config = dict(
    train_examples=39062,
    loss='l1',
    block='basic',
    attention=False,
    upsampling='nearest_conv',
    optimizer='adamw',
)
Rows from block 2 of a small spectrogram enhancement model, named by matrix and row number. Rows with one number belong to one channel. Each number is 500 + 40 x the weight over its row's rms, rounded and kept within 0 to 999. All counts start at 0. Numbers have three digits each.
Before each channel's rows are labels from the 100 clips, of 14976, where the channel reaches its highest value: "responds to" is what is common among them; "band" is the frequency band that holds the peak. Only what is clearly more common there than usual is listed. The data: synthetic speech, music and everyday sounds put through simulated rooms and audio effects.
# convs0: first 3x3 conv (model.enc.1.0.convs.0.weight, 192x192x3x3, each kernel summed), inputs 128-191
# convs1: second 3x3 conv (model.enc.1.0.convs.1.weight, 192x192x3x3, transposed, each kernel summed), outputs 128-191

responds to: dry; dropouts
band: 500 to 1000 Hz
convs0.87:519504431495536461541429475471486488490491506472496524562450477483489497474422465508445555508457515585476491447440556453510489485483455511424524484439456462567530477528453490569503463450468533
convs1.87:563414466488512586504520495507511516494577493558526544522623506545482491509455534539511489460496478529500492532560494516544446492593495579526539475487555492492486486522535510519453511489546482

responds to: speech
band: 1000 to 2000 Hz; 250 to 500 Hz
convs0.107:460545441516382515490522494525481457550531442457540526510462454504502516492505455493506501474430478473458502522494454525451494440520478512531470522467512494511512420486531555487509473408478384
convs1.107:515478475470444515496454474483520527459548492465512477498470438489566438519535532448538491576463578508471477506494524364533550512531505547463525452510532510551584463518508446457494501600423548

responds to: everyday sound
band: 0 to 250 Hz
convs0.178:542464489555490566447502507473437523438471536425461478557534488457536482490507453565494494475435435523538490490494478504509464520447556486433563453487441459553473487457570503437508450506478456
convs1.178:494465463502545478453531551559495411470493454518481499581561560425527566473465468516419448531491489473491435487454489500499391465471429523519512552504521437528508442444487501438439497476468489

responds to: drums
band: 0 to 250 Hz
convs0.141:474477479447515511516439469462460498391534508541453460485542521496490538505529472548505512446522479530499499528521516458511542506485539541473456487563505464527448454483545510472495465471451467
convs1.141:572421424552513455432528512548426523528435471442495510491466484502520477516457458514473539466489522591513451480496563494548474466459462516509532547490546506510533542509416494518420510578517533

responds to: speech
band: 1000 to 2000 Hz; 500 to 1000 Hz
convs0.0:494566495580470507433471512464519464491537395518490533516512524533489470469405555524487523467483480497455538493489448457482518501552508506503522548481493415531516435498517509502513439406528400
convs1.0:476509463380438484492460456487527450451480536510455463517548504552496520518499446446518391534510586475499467499492536572521493453468509409418476468531530549459537507469500456460478521474498527

responds to: distortion
band: 4000 to 8000 Hz
convs0.125:497550485505528447439509516510474430490482482480487538544476511517408430465499494512435506458475472531529467483529505484492463435465459508507513422437504482461522443434448486504440503446469507
convs1.125:518461497511481457511483518573527470509495509584434541522466449491403558492453521473535468417450449501452502494440410532458465510503530507493543504509434488503513519499521531482537475484509547

responds to: wah; dry
band: 500 to 1000 Hz; 250 to 500 Hz
convs0.106:484455513472438526494482469430440532444495459483483487489484434372525430405455512518549505471408504499462541501484451517409514502504463533501529476469467517547446486456489604427468484472491487
convs1.106:483500480511484568491483557502514460566522445520481491452460570458464392440415558486517567505476580536481499535542445476526522492477575499565537517454492493514522525467528512484461497525567437

responds to: dropouts
band: 250 to 500 Hz
convs0.24:503427500531474375470488443479501444488513471452478420553416447449468536476513546472456532559461458522522502496493483469495462509501493483477507520485446470482447455444421468533517527465532464
convs1.24:516460469522488473463501489433533514454488559472476491473448506508497530434497476543513473454481497462489519530471509506442587461533519521486385497580512474523524577478340460549458510551478488

responds to: dropouts; number of effects: 3 or more
band: 250 to 500 Hz
convs0.134:488544552555514437533505491496507458498479482477515519367487530467453495481475508343458522473449493466535460477514502475481531498471551476495413475446430528492497533514455462525544480430464512
convs1.134:510492476456516495556522507499499481508538503482419493426511470540477510385472463507493520543518481455460516526472572513519460450514456524500509431538498480521438494445500434544467490397453442

responds to: reversed
band: 250 to 500 Hz
convs0.167:450535514489551422425523492461500460462455475489469389496506477512441508449507513475395530403481479523525427527478492486500454410466475458494449499518433544513501430485355416434519428476411528
convs1.167:535485503548423542516485526540503501477500507478431547562467555470448423439491497537454589555483592437478528459521541508557547519536460526498514459546485464549505536434508442506485539451493483

responds to: everyday sound
band: 0 to 250 Hz
convs0.74:463484482509515491460455456446471458500464463523511465485469502542445461461519442488480474489416499517465518520555434439453448499403469474518470515535462531483456443409532456398535464469528494
convs1.74:502487499499527462499436493439490525438502470493514520507471475529500519524519422564430428531475507476505527496443594513579597484500459514513452542503568492478489487424480488512488492473542597

responds to: distortion
band: 4000 to 8000 Hz
convs0.169:510500502499495496505483499492498522473493522494468459506470385476509512364454493474469486489490480520522468486471503422522434468480466498451486512436379486501508514511452506517471494497500500
convs1.169:497492457544536493482462505483499519502527476489494545506517478543521503508567484511536499436500554459463529519529522468472518543539510530530501521486540506484507482559483558502518484479481553

responds to: distortion
band: 0 to 250 Hz
convs0.187:499526500529521535483505469413477457518492448472477464526519478551448476454486521575523492512476541520492488490562446467516520504520454476521492498513461429557512467344473491439505424443471469
convs1.187:611578470499472463503466507430537448475559448489513499525487459530450523508443471518539492572416416511490535494414513508489493421448494507457533491447490498549469428442582521527488513485527471

responds to: drums
band: 0 to 250 Hz
convs0.179:498458478439523504545506563482516474474479514544450498486506493467559526542511455535457522492533448497520546462414467514449522556456475493532507430495526443500524454544566509480453522547473501
convs1.179:541484488526493459505497404499469457512498452532511511438522470491522473524507450505495361487533425545523431505531498494478499494545501516485491563503477520479435487463546468530552529467490514

responds to: dry; reversed
band: 250 to 500 Hz
convs0.148:460456513494504467445422476486489506489554499469469470428489517507461417506513484551512486438441513514433501525469469525436455536500477519536472544422582455503453467385483545482484408476498547
convs1.148:451452541549447461444557479451429551539461474467453530528490453512546507480479493496449554456522581538430458498559521540556447508483508509564563559382560511491415524447452512556542523486532447

responds to: everyday sound
band: 4000 to 8000 Hz; 0 to 250 Hz
convs0.50:507418499481462514463482456483500417486410450478486484409521446551520461531521396427480441535484393539525451512565471436457519507441502487486497512440520530543535438536479489554459506495431479
convs1.50:533457491511523501454519531489521474492511544574546538512452427552486531549449473497487455542586500487550492504466493531493515513461469504468462536543527499490444476513507478479525485537517531

responds to: drums; dry; distortion
band: 4000 to 8000 Hz
convs0.162:506489532502479411463541513493465480470552508511480470444504505462474435470523510382463535438444489557489500483483454495478502477535516484489460517484470457527504492511417475510500481533453474
convs1.162:532477521516502588479488484472464527541520508545506489498481354524488574515477465452479483542540522586523476532487529512518490540480463540508525475448502476503473521570621473542525537468522521

responds to: telephone band
band: 250 to 500 Hz
convs0.22:420529552481544483509482525494467453514526455476472478560426496468436467551538524551483530443422474537452491516473471477356525474464531508550541472515521493493466443460556491455508467461495511
convs1.22:474515507459515507472559382473459501508476391378525485492469513509526480522517473467528499563530547529478481493510535459498483516490467469505447549432468571511518514471423453513468514476521636

responds to: dropouts
band: 250 to 500 Hz
convs0.18:446485468506456453496573514481492524481460490500472538456470479453463463412506480457481399476461459544490476473495489516473488515487514462464472495532525464491507469491442494513519496556536491
convs1.18:542538526522530563577505505506457470534429498501523489526435488510490550545499492399464531529483538589502492505473447510519493561458495507550588485402512494473481444514524558548537575490480513

responds to: tremolo; dry
band: 500 to 1000 Hz
convs0.151:516506471444502453452416520511476470486457446522500435542492482440539471446508486478506488441541506499539436548416498485469477474450471487414562497507471481498497416459460490494490523461500528
convs1.151:542525480423524487532487419525460487494498416553562500574439503421448606568497441465460511587511514469516523485497507515490459510471480467552573529515509504516561475493545522507531537438472533

responds to: drums; dry
band: 250 to 500 Hz
convs0.80:535440539485459519448415509464486534510608478500483503503482563479570532498473535543505533444462518454478550585520507547495442463532401484510476521530421486522444473476453589390483469532408490
convs1.80:450512491550410481422508514573507548557466428436486558489481446495507393534547532460485450498481524476512475484544479494516471527449458519466467525445483489505442629440488525566516463515502441

responds to: dropouts; speech; dry
band: 0 to 250 Hz
convs0.38:489399496449501564451464508490455522517497473537497494505517480455539403531443381507500459567493525465500522473544484431512480537402468472495502485464518479501524492483513617541512518478456463
convs1.38:492510510476447510555476515457505473452482471546538490526457546504512492436541552514499510435458518496496552469478561485520464494609561497468486512488519544462461477519506477485419468432498476

responds to: drums; dropouts; dry
band: 0 to 250 Hz
convs0.153:505461418489482478502502464558472462502570498492483469492471465497537438453529537506485473510512518507483552434441461440504434531546500475475445446526386491481471462580516574542459551549539467
convs1.153:519489524455478536505511493441493537448529545515555565465459402562521456559415445485437446518572496496478463554491560473513469473525441524473482504449513524447503635515621536485518516482495516

responds to: dry; drums; dropouts
band: 250 to 500 Hz
convs0.143:517466488472519501446419447508505531518535500464544485520538518505458401471527449582472511540458507631534572522510448455498484537510462529492499465527455513443504445486493514410475503481501447
convs1.143:541502461512472494513458542497492493486449534485455532539497502534457526508499448521475520479489498517458546487460551510499480461484488532479493522542553459510533478515568457525489476515530477

responds to: dry; dropouts; speech
band: 250 to 500 Hz
convs0.176:477471520526453532444458501445451435504535486450487492510443430494518499450482524535517520544434534479446519441436500431471485485495535510468491478436501431458434450429509472487500454494514471
convs1.176:444402479490564450522510512480518492486513451471517540461580454441464571465511523473503454538491437477476508491535480490467465505570513482454526458514517539520485444520479508527516552390478544

responds to: reversed
band: 0 to 250 Hz
convs0.170:480555510436470493479517497499457488475492493499490504373448527452427533479525493502488521536496470526500468486443534503440535470557469486478455512440558487485511510439432512510527443458523456
convs1.170:444492531506468468508481417443518419446510501451475461505493604525517481469501520522499488437455468549520484444534513476452473526424589460426609510496401470543452478441479479476476519559512467

responds to: dropouts
band: 0 to 250 Hz
convs0.175:501478533507463509512529455450512482535450464492454486462424546528491458502552508384524573462493447523468477512515448473546510550471534542475450451461480460523513445488457544548497533524503489
convs1.175:500469564465474399513541544469478457529476492495477411504582452467467520452493512502424498480469505439450550442461494544478414441507488426491486561558520484436493472453433494487393457432461430

responds to: telephone band
band: 250 to 500 Hz
convs0.150:447572490485491476446436455515527472537516507469518488494470498495465504444484513601504507507501486592466532434412513478491429556453421508425499500494460543472455449492474554413398498491472523
convs1.150:490559477474511523513528521497506518406469515517437445442424528520482509489471455470469522608444477521488470519524517498523527476580496519433462502555524388421454522429586514533464568517490497

responds to: dry
band: 500 to 1000 Hz
convs0.120:502442468490558544528485542517482548532555476467560389615506473496500454417500532600525485531482528450492458520462492504556476455483493494504532491577430467496451477476519522386494448499417483
convs1.120:535451466436479544510471512443514451451462506472475552501440537548452459582489451450539534472398495538420488525423494518503519460454489484480524474470440489570555530450596488457507483528543485

responds to: dropouts
band: 0 to 250 Hz
convs0.37:428493530530528489453497453507489461476477484473503535447543525539462501460517535459448510539460461478505518523560535506414496524455474460506496452449525532515493477503326504520511525454515510
convs1.37:447486502514528428525548531478515466492522490458500498551477566477528520509493546476448541496515446492512513436495471522477469515478580491518544578523498448505454466491395475545512523538529590